{"model": "contrastive audio-text model", "dataset": "babble in 24 made-up languages, each with its own sounds, syllables and stress or tones, from a formant synthesiser", "train_examples": 39062, "n_mels": 80, "hop_length": 160, "input": "log_mel", "spec_augment": false, "win_length": 512, "tokenizer": "word", "vocab_size": 7471, "loss": "softmax", "embed_dim": 128, "encoder_arch": "transformer", "encoder_norm": "rmsnorm", "encoder_norm_position": "pre", "encoder_activation": "reglu", "encoder_mlp_ratio": 2.67, "encoder_head_dim": 64, "encoder_fused_qkv": false, "encoder_bias": "all", "encoder_qk_norm": false, "encoder_parallel_block": false, "encoder_inner_norm": false, "encoder_subsampling": 2, "encoder_layers": 10, "encoder_width": 256, "encoder_positions": "learned", "encoder_pooling": "mean", "text_encoder_causal": true, "text_encoder_width": 128, "text_encoder_layers": 8, "text_encoder_norm": "rmsnorm", "text_encoder_norm_position": "pre", "text_encoder_activation": "reglu", "text_encoder_mlp_ratio": 2, "text_encoder_head_dim": 64, "text_encoder_fused_qkv": true, "text_encoder_bias": "all", "text_encoder_qk_norm": false, "text_encoder_parallel_block": false, "text_encoder_inner_norm": false, "text_encoder_positions": "learned", "init": "torch_default", "residual_init": "zero_last", "optimizer": "muon", "muon_scale": "match_rms_adamw", "learning_rate": 0.005, "momentum": 0.95, "nesterov": false, "orthogonalizer": "newton_schulz_5", "adamw_lr_other_params": 0.0017, "max_grad_norm": 3.0, "max_steps": 8600, "batch_size": 256, "epochs": 56.4, "lr_schedule": "cosine_restarts", "final_lr_fraction": 0.01, "warmup_steps": 430, "weight_decay": 0.06, "adamw_weight_decay_other_params": 0}
Rows from block 4 of the audio encoder of a small contrastive audio-text model, named by matrix and row number. Rows with one number belong to one neuron. Each number is 128 + 24 x the weight over its row's rms, rounded and kept within 0 to 255. All counts start at 0. Numbers have three digits each.
After each neuron's rows are labels from the 100 clips, of 14848, where the neuron reaches its largest size: "responds to" is what is common among them; "loudest" is the band of the loudest frequency at the time of the peak. Only what is clearly more common there than usual is listed. The data: babble in 24 made-up languages, each with its own sounds, syllables and stress or tones, from a formant synthesiser.
# gate: MLP gate (encoder.blocks.4.mlp.gate.weight, 672x256), inputs 156-207
# fc1: MLP up (encoder.blocks.4.mlp.fc1.weight, 672x256), inputs 156-207
# fc2: MLP down (encoder.blocks.4.mlp.fc2.weight, 256x672, transposed), outputs 156-207

gate.113:128153145170151129149115116133098133131135175105126151100102151142116122153130153111135191106100138170148163082097123127097086141134141140140127133115145130
fc1.113:130120123089132107156134080131136108137080140178125094142117104189147102123127169146106094110169097129116123150135145136107137095098113149092132106161099161
fc2.113:127109189134155192145128132098117125138100119111105135114106089137142090134145105150117105135120098111090128156134113150140134075132123120164120117151099156
responds to: voice: child-like voice; /ǃ/; clipping
loudest: 500 to 1000 Hz

gate.120:111131149144139085146125120119163138125145077121111147163170078076142161134125163136141165135151099127183096113107162130149089125132129140163120107122089172
fc1.120:088140118153139125150152109152134150113141136115118130152129124092150160126094143169143137118164124123146091141114123129146123159102139110125129135135088126
fc2.120:135141127122128136098143134104125152126125143128129100087161121149131117121121134101152079130127145144153161187131110130141129115113148119166160112119129129
responds to: /x/; /k/
loudest: 1000 to 2000 Hz

gate.486:061124110111180107182155116131144158131144123152134108150133130121143117150131106133177089111102195161128139093128151121128083098127150086129115111146149123
fc1.486:122148132128168137092085143118131139107142131116139183122135136132132125146096113141130115104097104133155139137139137124144140134138176099169158117098048142
fc2.486:110151117150124119133149108153076109107150140092105137128142130085132139160143154078120144144130126158112185124127119142129137166135115142153108137135122111
responds to: /p/; voice: child-like voice; /q/
loudest: 500 to 1000 Hz; 1000 to 2000 Hz

gate.333:108090099104146132109105118099123104091116161177097110122107156119126146093112135103137145138148164103120124169107137101124131141086146150126148168108147103
fc1.333:102150156144057136149123137156125113156152134107115138118149115116120122110123117184112150151091126090123142101109141078143189138184163108111156118152119130
fc2.333:133140091095140117103098098148127128133172165146145129130119117120120121087089135122127128160159129140129128148141135150126130095082130065154137088115145135
responds to: /p/; white noise
loudest: 1000 to 2000 Hz

gate.623:146128106142131134108107104124131138139179132118143094083125122106117116120102082155156103140125128114103101126167122155138114113160108139128148088098118142
fc1.623:117117183113173136165142175128135102137112092111165144166117111139132129136116129135093147105126138141151142133121099114118161117111157106143130130149110129
fc2.623:095102106125183128130072109080135130134114124089117115144143125105120098123181156142136163137122091130090109089112141101153161109103114133107126106151102149
responds to: /ɑ/; voice: deep voice
loudest: 500 to 1000 Hz

gate.442:144141113171117120107155099155138107132153122124139132100122174128163145100145109081149145117099089128093153128121138133124152154109075158081105121121131070
fc1.442:126125118115123134105127134157116113132093169123129153152116147111155096194112106121122179117097080143109135173126127135113128110137113164141142112086125113
fc2.442:078116146127168147153124151108125130134119084120142105153169123150138174126157162141142103111130141125153119091122129099136139119139114069101111156146101121
responds to: /ɛ̃/; /dʒ/
loudest: 500 to 1000 Hz

gate.444:111092156107137105103132171184111137122110118112109152132139111136160147157155099184169134158114126138142084142088123086171126137100156119164123164084128114
fc1.444:105155115117109129109153155137139120140107111111141114127105113156117098173160101179162138164141149116152085151053137071176131097110132136121162127112135139
fc2.444:150141141107122168154167126133144111162136109131107158112118173080166120130124192081086117091118134129123149122181161173091119099122138099142136163140115131
responds to: reverberation; muffled (low-pass); /dʒ/; /aɪ/
loudest: 250 to 500 Hz

gate.225:144150146166161098123105163140101095140106120128129191129103172100172116102151155150113128131144171128074107127148141106156119096143142139125075122123104132
fc1.225:142084100093112115163123124147101136120105124101105129143122088103163106135160161113091140101136157136126104141132119157112172125127139157111157134106138132
fc2.225:135143163170126164128095100171132126133134177156154124061114137114087099114112098146113112107101096087158130134114150126134114144102132125143099121157089179
responds to: voice: child-like voice; /e/; /t/; /ǃ/
loudest: 250 to 500 Hz

gate.212:124179128096128124140188138137156130128135087131152143081150143142131138118144141115141145171101111135105147137159115095134145140109119109150092117153135155
fc1.212:123140171132139128149129115145117128147125112079080147119152162103106117149128156117096160135142116134150116127132095135109149143133141112111108126118140095
fc2.212:177095112093138128153097125117104140087106090111091093125121110120097117134133117131148141157097085111105145147145103091111118127081128134121092129134131100
responds to: /a/; /ɔ/
loudest: 500 to 1000 Hz

gate.537:098124130104111138141127148141104136124153125149189101077103173161115137119128106146125113125157121123115127142143102138137119065111123077145164095104095143
fc1.537:154136131099113147119118147108146063150101106118116156151151101139117098138147140111149148096142149160103143120184106156121116117137168101122186167145121108
fc2.537:154119127157151166152123060144122130077097140145138152145128113140120156112092165105142135165139149158155120088083143144120120103148167157112116148185102144
responds to: /r/; mains hum; /ǃ/
loudest: 250 to 500 Hz

gate.657:158154131095138099093173121163099109133149118144156148118168111158149107138138131128107147136161139141154119176133143155155093164128142096094108137152113086
fc1.657:206128136105157119102188107156111124148142141111138147095135127100137112120123101154117152114141105133157112130166154114133063112146096153097113167105139148
fc2.657:098160106118118127109079144118109140127152150062088138159154104152125159182135102118142160158104151170079171140141073104138115127149111099102114131127130103
responds to: white noise; pink noise
loudest: 4000 to 8000 Hz

gate.568:154118145182142150121102114120179112104137119163114141119139141140158164089105125166150157156163103173136136133101155090139111133145126113102169128168144098
fc1.568:159109117164141141119150115084144100083134131147087125146131110100090169102085103144128178159155133152144134164096168119102129142180128105084192116164167092
fc2.568:135124083116094072125124115099121128165142144135169107118109101134158114150162073171134149141067117153117169150171143173156126108119135098109118127120118112
responds to: /ɑ/; voice: deep voice; /u/; /t/
loudest: 500 to 1000 Hz

gate.495:092156122123139126111186091100143121093153150113136131149073138097109139153127146132166134117152162147143132126137173112125114120114090122087142146173107154
fc1.495:143116100139124105111170139147090140116092114122144137135128142099081107181107088114089146122159100137123156136114138122131130136129092172106129126138104151
fc2.495:096134129152122135136127161140142130118173173112145085112145132143122141132143138124141117147109123156096112110169139109098092129166145119140147092124134130
responds to: white noise
loudest: 4000 to 8000 Hz

gate.162:169143094132140061144112152144101134164138126147125126133129128181115149116118121125128147138126107097124101143104117073128133118118113096117133079151104103
fc1.162:195187101107105118146123117182107105113136116122116110146136118142088164115131109094120132129103062125169143134101112120117107109108089099138108115120106159
fc2.162:160098109119136117125147102102142118100101126096138093199154135127126129126078119124117131117178114113150175114145144131108065138111097117127083167126142094
responds to: voice: child-like voice; /e/; /ɑ/
loudest: 500 to 1000 Hz

gate.244:112151118122114126163156158142098112089126114138126114148113118128120115129147128137107131107152134134088143148144115120137117121103127145193099159159161129
fc1.244:131140096151110137154129179098137104159109114132130159097111125144136101155100091105156095082168115100119137104149105143164172114152124128144157136108120114
fc2.244:142126155107144094146148094140136166136139137162131091095151131148087179134126109154092126148116125127165171147084153107103091115118153123138102119125130079
responds to: /x/; /oʊ/; /u/
loudest: 1000 to 2000 Hz

gate.378:112141168134080094153126158138105136085114122138133131123111108111158095150139113139135181131097151144103149143171116110093118139152130094153101138107162103
fc1.378:106110102142164140130102131130086131160140132128122144105113149151093164083115154114148106165149174116127127156086116137126105113141157144192131120114131134
fc2.378:130123137119121138151093134127154131084127117115131139130132084138156165160143122117112142124148112150126089084134116088125126153119115139111112139156106073
responds to: /p˭/; white noise; /p/; /ɑ̃/
loudest: 1000 to 2000 Hz

gate.397:146103140145098160136132112102143096143147160123151111092119131099170102120119143143116094090186163121160163078201118175187118133175104101131127162152072140
fc1.397:175079086122124104129179154148143132128170143164108134097086131096130122118103116126125153106183113133147163086157117135143121120158095078074130125103097149
fc2.397:185125113096077113137128116129113116129132116142158120202078162133159096140121163163140114106105132109143118081090134125116166133135118118111139163163100130
responds to: /ɝ/; prosody: tones; /aɪ/; /oʊ/
loudest: 500 to 1000 Hz

gate.266:109117128153138133121134182159143167100135133173111150101067134146130110072115142143155138139180181118143128138116139140120136122194073124133127139097109163
fc1.266:142117111088112117121154117154159131157114147107141076118123131103148137121150145113137138154116085131128121127127132160132158133118106115107097134109099182
fc2.266:127142140107178113155115165113177138117102142137072130175118104120144162120130115120139144154135159095157132131155166124156132117161151171176138137121125094
responds to: /a/; prosody: no stress; /ɪ/; /ɛ̃/
loudest: 500 to 1000 Hz

gate.206:112164079136128087072154107149126131105102139118148126138151152129130167123134111146125122148133093124136142086111148152104065166107116105124147096115145129
fc1.206:097157109175120139123096146154152129119118134131149089126113142123110144122160123176093113132141134150122153108165137198160099141134083159119142142118134161
fc2.206:123102096134139122139158145125102108194115119110163159141138145117133187119115125141146150128126112117118122181126188149115111164097117106115084108118126092
responds to: /ɑ/; /ǃ/; /t/; /eɪ/
loudest: 500 to 1000 Hz; 1000 to 2000 Hz

gate.616:139106143140104112147146135127111156148143119091137150155126120123113115150130114118168082111141127116120145117127147161162129069113153150133145121170177137
fc1.616:143129134078125107106142109161134097143134121107164114136136095100093106124092158151120135121127152105132140099125132102135143125131094144136093147124132121
fc2.616:153110131128115156123109091080131151135132134139137140082116114139141156093139138129123142106092149150163120127123120146102134157093131168114138123121146157
responds to: /ɝ/; /x/; /oʊ/
loudest: 500 to 1000 Hz

gate.52:150124155171101113101114094098142096084129123128135142158121104143206109100110177109089131109114136131128140133113147134110133107121128118144154136087143100
fc1.52:093125131166125141075111081122131141099106150192173141130126114122144107145120127110145159143109128102149168095152094118140131095119131139133158128100129160
fc2.52:119103112122116062151120133129100108141120098115133101136126126105117114129113158134172110133131125159135166148138147148150112128142142128144138110181117144
responds to: /p/; rumble; /p˭/
loudest: 1000 to 2000 Hz

gate.109:123140107143175080146147124099142095098076107123114111125132099126106129100122115136123143161118144163123105166130146109145139125143150064133122070101150141
fc1.109:171114130147136100133133152133109122083125109105097108157150143084155139150129109163149131132115131159118132149089113119137120140147130093160129088142112133
fc2.109:121128147111171077169193140110152132124119133175152105142100110102133114143189127162106124165143128121161116142147126157140152101129150120111148144123143115
responds to: /r/
loudest: 500 to 1000 Hz

gate.627:147176115143130109157133123151109129130123136141154136157129145140154130110149097107145137155128132145105114105067096139121151070124155164115155143131139138
fc1.627:119151118158123191190126140146111117159138118138123126158145109147098102166102108100146154146160123137139114142149136076120143097130090104139106123127113126
fc2.627:158106127137154118123113156137139144150134154164114140167120117111157099093136148149131142119132115083100129104111125122123111112065095150154115118096176123
responds to: voice: child-like voice; /e/; /ɪ/; /aɪ/
loudest: 500 to 1000 Hz

gate.356:146129135165158148133167172111148141133125106134118122149147129110132114099134085115146147106149109107128149155172096137138157134114138143155160118112141126
fc1.356:108131098144160114098139158100119148093166093182159120128095152124149134078107123101105102155110146130143101114140109130132134134112123136067139124114153156
fc2.356:148123120124084150137098136131137112148119159096117134095107093150109149165117158140108130130122166139128100091109155105088158134150120126104178132153138169
responds to: /p˭/
loudest: 500 to 1000 Hz

gate.341:164141115088088101110130116142093154177161181146107106143110154129138125139117126111168112083120128166174150099123128204147121117174136170109139114192118158
fc1.341:126131136095150116113120145132110103189201158117132157082113116126158108162102164172155144117109136089141173117177109108189141115147122084110144109142105160
fc2.341:134141100169091126138121135147091123135126147158131109152098130092137139145151096092101124094106131136153119123110098091124125107104167111117135098166094207
responds to: /ɝ/; prosody: tones; voice: child-like voice; /aɪ/
loudest: 500 to 1000 Hz

gate.339:109138106078143085140139103131129102146172151154088128090200138121133122102115149110156142193123165113095132134139144112140121148088173142113148139141128151
fc1.339:154124153149133157090134149134125180119096111101150156160088091140123142128130096138084083119142120156153143124120099155122147110157116149111088139146151111
fc2.339:160111108074100106167080106130142149152140154148066140140139150119172117109133127124138145146124161122167114140184143091080099189138126118136165129100112114
responds to: /ʊ/; voice: low voice; /w/; /ʒ/
loudest: 250 to 500 Hz

gate.184:102140121135129112105127182165124107135115115161153145129139130114123134148115195167117125144118157137179108131190108157135178148119152157150151092154127129
fc1.184:137134148116128167125107136133129117155091134145107131137138132125156106106158126100160102145112119167126120066083176132135123150099133132132111088143118124
fc2.184:128121137140162156125141119143109127134137147131105129154143180127143137130117136118155135145137133126150132111192110083111129103157093084102086117116155120
responds to: /aɪ/
loudest: 500 to 1000 Hz

gate.24:145140087125149152117108111123132125170108129150137156159112126097134104113180101179078135160159101132131103097121118145116130133159138129097139123127116139
fc1.24:134119160162155131148134125163139129140099134146122145152138080098149180162098152138152093106128101130121130143144130144127119141138131126126142137119108129
fc2.24:120115086113136122133112148149127140136143141118080131122138089149126135113140133148125103154085124165154122147123131153148148124166162098083153124172165145
responds to: /ɛ̃/; prosody: no stress; voice: deep voice; /ɪ/
loudest: 500 to 1000 Hz

gate.30:099069116151115085142105131162157125119112137117145119111152103146125150165178116155162146156145155138088115154094161155129116137101100141160150116081151140
fc1.30:155145100122117141094123139104121136168120122089161119116144124127120146105170131151119133137117141126156152106104097150090098115094145115110126135116132140
fc2.30:106135147131123107130122139159109131110138148119159118137125176091152134105141103151174144105120102104135117139118121158152096134111134159124097110119155112
responds to: /r/; /x/; muffled (low-pass); /ǃ/
loudest: 250 to 500 Hz

gate.459:109139181140106123166142125129128121101138159160115118117124134123155149125142086115152105157145137113150124128133148086121124072112114130079096106149154126
fc1.459:131105128132132175135141144161145102108130109112103165099113142161102177141149141150102149127103146099201120140141131093123131125177120122138153132100085183
fc2.459:126152160129130104117122132102103100112079123085135171167091123104168100094073140147148109124131121124139153123153115165123115117152127140155141141122108100
responds to: /p/; /ɑ̃/; /q/
loudest: 500 to 1000 Hz; 1000 to 2000 Hz

gate.490:107156106130118144077126115109113134081083106175133148120142164139076160116171109128124089141116148158167121139148103089114142130116102139172172134125163136
fc1.490:143154139116131141109107112092095126143111133088131145142143132140108079142120141098132129131155109134136091157136125085107130109158113148116093126122116140
fc2.490:112132149105077160110160091100121155107114091121110136124114147124139150107133123104139109147135104134143133132167185127117127140106124148158152152117100080
responds to: /ɑ/; /t/; /eɪ/; /ð/
loudest: 500 to 1000 Hz

gate.429:101158129139110099122103125097123125127101153162109168106163140088111128087112124127074150103102107115137151106163125127158110122107126061077125136148128120
fc1.429:122139097111160157101146154098113136166136114084113120121115114119155188129113146138122099116133110120102094119149135093107157158130156182139110116145137106
fc2.429:131106143157118130141175147109112105088142118126127099127111118140116117162119090127126133131104118149136130144101122176086065135162116131111191129144127134
responds to: /p/; /a/
loudest: 1000 to 2000 Hz

gate.567:085133154151108116109148151144108146103118082132111114122134113139152135167137129171101104126175123114127134162124136145135146100133101133110065118128108150
fc1.567:180122115111108168174120102127126107172156154088139134117104139124099171086161100108098108109076100108125118127141166137116137133134166101122151101135177116
fc2.567:147127187115151106134093129097119087100126099124151123128112121163133144097083115117136190141145133112085133153120162096094108119135137136101099156115130129
responds to: /a/; voice: low voice; /aʊ/; /ɪ/
loudest: 500 to 1000 Hz

gate.447:148146152139136135142141140158113125143140134134128097105097204158134111152137122143118126121143151085175158088175120126116110138140091104102118101109078151
fc1.447:185160139168108090124154105153115114136144096140137076122096163133116102143148139105105119107141133154193178126149155136135155158161131114100128133154100160
fc2.447:167169083105127133132096133084174108106115126136156153141098117093134113102129120112130101109082146146128155110101100149161128141127126153134165148127061177
responds to: /ɝ/; voice: child-like voice; /aɪ/; /oʊ/
loudest: 500 to 1000 Hz

gate.535:088147104136119133142150153148160138105142128135157070119093104117145154137150130121111130141109157121120192117130161132155084111128124101141114160144134141
fc1.535:086171076145092134174152123119130123099119146161151109123117132128094138137172087100137140135146122165142126139166133148169139064186147109145156115188143120
fc2.535:098096119166130123112138126160114139113104153133128173088121101116115200117097130128110138140132114132109144132094158128101135128106098127099120160090069158
responds to: /aɪ/; /dʒ/; /e/; /a/
loudest: 500 to 1000 Hz

gate.164:126124166110105094127116137141172125146146136116180107127130117133118093114129144186103133114124162118119146131111097123097118112071139121138096196091127172
fc1.164:131123102133068142144150109109126083107163117114146122084160092124136133112125169143136114102134160162130161137108100139120123111127121095112130125126117122
fc2.164:156133114134091127136118166147136114119128138136125126125114110114135099132126080139098121120116137129123137123133141145159168141149124110138127107107130143
responds to: /ɝ/; voice: deep voice; prosody: tones; /oʊ/
loudest: 250 to 500 Hz

gate.49:115157119124153126101112134113120149139164123137116104110157129130126127131096153104178142120113161151125103118126117116138118105117147124132148100156157164
fc1.49:129120127147095154158146151100143181084116141106162155164153074153106152157151144110094135132124132141178097136137094114147158116090103106142111107123089144
fc2.49:123089103125138107179123150081074108146128157137105128103141131164133102128132101148153102167159102100188164124103111117137124122135127173148082117105195142
responds to: /ʊ/; prosody: tones; voice: child-like voice; /aɪ/
loudest: 500 to 1000 Hz

gate.63:137171132130149141092120127132171113111132136096144163092129126106149124114138133129085133155098160087144114093099107124138137127162100102104169091114160145
fc1.63:129163104135154148146088103109109115120139158121136148142117162139163114117151115110113103173119173117120122113110105155110131121130146129177116152171140128
fc2.63:132117129105132145130119113091154106104145112147121121142134143117167118162119109135106114135099115156150135076105158080152115113143124109127136115151125125
responds to: voice: child-like voice; /v/; /ð/; mains hum
loudest: 250 to 500 Hz

gate.99:179140172127134120131120112121127116100113131107147142158126102121092111096162106147157129143139122121147128151137167128109086129141188084109126098131119165
fc1.99:135128149140167120124103162131101129153150133113145149127140132134116144107082150066071142113136141111130099115138121095083111096114092193152130136108164138
fc2.99:105137143136146138158095132191148139109097149143088072096140116138136127152138131130149115127094173122108136168118135137107123108157159104164127116155071117
responds to: /ɝ/; /æ/; /oʊ/; /s/
loudest: 1000 to 2000 Hz

gate.231:135160132106081138138127104131116135125083109167114138141075086095087170141125108128136119137137131160132102140153137092158159087163142148141115133145113102
fc1.231:153090146157101096127141109169119072157125100126141182110161102150146116089119151112120145145123119168163126127129133142101148100114121143122160131153105116
fc2.231:119144101096141118141100111139152144115160167120122092134147136129146099137154109148133111149123167140142088127139100203170098082125164115169113126105132133
responds to: /aɪ/; /ɔɪ/
loudest: 250 to 500 Hz

gate.273:105111115147130175133123067102165153114149141114158169144114166069160150111130130068130158103088189134128133109122118107097131111121105126138151131112171095
fc1.273:143159086146115155141140118142125119089137171135120171102115166112159098120123105108156137171134165107136121149085160105159156112158130113127156101123118147
fc2.273:148123145150158166145121148100126121141099132114135165124128141093129158106180128173108116122095159114141137142108178111124105077107113126089122132150135153
responds to: /v/; voice: child-like voice; /f/; mains hum
loudest: 250 to 500 Hz

gate.275:106110074114139115104186123096099107174156127125124157120087117120130099165135087123164174111141124133136197086152163139172104107174114147124115138128156112
fc1.275:139117110133113118129153111188145133116111088137139096172091129089139144094124148126150113206114129126149143166127110130098135142113166095130161115124124145
fc2.275:113168129093156138127094129154128093084116134134068129127141120140138111075119105116159151096142091114110137134142130096130173096175114138118138108137117111
responds to: /ɝ/; prosody: tones; /aɪ/; /oʊ/
loudest: 500 to 1000 Hz

gate.21:141130155140150085138124130113156153120125120112110107129163124053120146117124105129143139144120140151125154136140089115139136155136102093123109121090153129
fc1.21:140138135121143140164113149156130096109087145132116138125154089135165132146140117115137160120094152146152181131096112114140100165154099150111124131091089125
fc2.21:095125106114109124106143099130122139107092131143092184120129155112161122106153126128111112126133099166122085125108132149155155107094118124126117126148148091
responds to: /x/; /ɛ/; /r/; /g/
loudest: 500 to 1000 Hz

gate.539:133144117151125154122099106096147130162156160165094088153110107120104142172152090165146091107161112120140157131139103102152095170177106148108158079162112140
fc1.539:136112125112154121134152100141111108121104145111164191115120137093123089116093171107114109147098150169100137134085149136099129089140122129132080172139111114
fc2.539:117166148138155072114108145114137132150135141128074159117127157132153108144143102121107103133151169089159105128155133143179163118136108148111141130121118128
responds to: /ɑ/; /u/; /t/; /ɔ/
loudest: 500 to 1000 Hz

gate.137:098139102123145116166106101122065131122113129163138152109095130082109148111139159095133106114162129135120110141115128160148133120112160137121115141193125126
fc1.137:160127087116106176131102117121137134143132157180145146125155121139170119087103121117188147143141156114150094117121093169115119122127166101167124151095179132
fc2.137:123096144127144089101141143165147070134130161110153099128146161150119128141135133156111144129111121148104125098158114127133090128102117186155182082107118122
responds to: /a/; /aʊ/; thin (high-pass)
loudest: 500 to 1000 Hz

gate.116:135148138179097111104172117140138149108172123166145098121117129105142090126107108180116117107140139126187150107107151158134145132126152127143147109122089106
fc1.116:123085121095154117154073181132126132139093136150117144144128115109144130140127135126134165147106119143066115126139134136138140130135103118134129129130145169
fc2.116:160128114160144086151144111115142137167159106120111113159131118131089145108097073108111163151130131128120146143114148125107128087111148121062115148122156091
responds to: voice: child-like voice; /a/; /ɪ/; /aʊ/
loudest: 1000 to 2000 Hz; 500 to 1000 Hz

gate.180:115149152157145115119106128133114102138114094151110105146107123114122131121109144114109127093154158168087129104148087187118146067145148083126101131087141153
fc1.180:103115163142086126117116104127072106093133122163132088141125135127140157096073175131137134135172152103136084124101071133124160114129130071116084109121107094
fc2.180:144145145128136146133116128128106148150117115060079153102132148119113105153137099125117108148140176101133167150107130104152119152115135131125138126112176107
responds to: /p/; /p˭/; /q/; /ɑ̃/
loudest: 1000 to 2000 Hz

gate.449:140126120122123080108154139101138109132094086089169095163130133119125162111171130155128173127100139092136132144109142135150124127113150125171077102171134139
fc1.449:132100138118132155090101138153114151155114121130096091124145101118130162125153172106134094150114098179155104115110125153116126134102166136119131140149160096
fc2.449:092176115134155172125125143117124076119155181130133118113102113133121128139133110119161142096102126132140119149171096074130141091120148148154128157083086162
responds to: /ɛ̃/; /ɪ/
loudest: 500 to 1000 Hz

gate.41:139126134147127141120160088146108124103143113128138144178124143134135158129170093137117112133134121141142147117108175091148118121116134123125108145137142109
fc1.41:093114159113112115130136141107118101111134140142132129122186131123121124116122144096098148125120139137087089093116115166112086137127103113141113168116129140
fc2.41:098137149080160155167098136123143142136118112103133086129143094138130155132106096107118126137108146127146143157154158154084134111109139126094113132111120087
responds to: /ɛ̃/; voice: child-like voice; /ʊ/
loudest: 500 to 1000 Hz

gate.513:099121074114166081144131151133155106128145140100132154158118149145104120107145155176105114130108116132138150124094166119103117096178127120089119109125124124
fc1.513:118143102136189065140155132174093135119138150110119107140137131139090137138088167156161121144130154150125134094122165191149145129171142124077090140127130124
fc2.513:139107136110166160148097135133114115101077149139138060151141133126104134100128079113143112110154104102138146120127124180184128125102129131101160149094128115
responds to: /aɪ/; /ɔ̃/; prosody: stress on last syllables; /e/
loudest: 500 to 1000 Hz

gate.428:108098118131094140109162137156133123115129128113149073119091141150201094173157152109103138121139164146168172141136156126146109145107172131104136115117133094
fc1.428:124115095151141136142122138110142123094063114138170125093162136121117093118130106126112105172098117137102095151133107087151123149115124095135133085144092118
fc2.428:146116115101092137137158107118164135150127132085132118140110157104145109108087151164117093146159156127113112121119103102110119073111099116131178123124132141
responds to: reverberation; /tʃ/; muffled (low-pass); /ʃ/
loudest: 2000 to 4000 Hz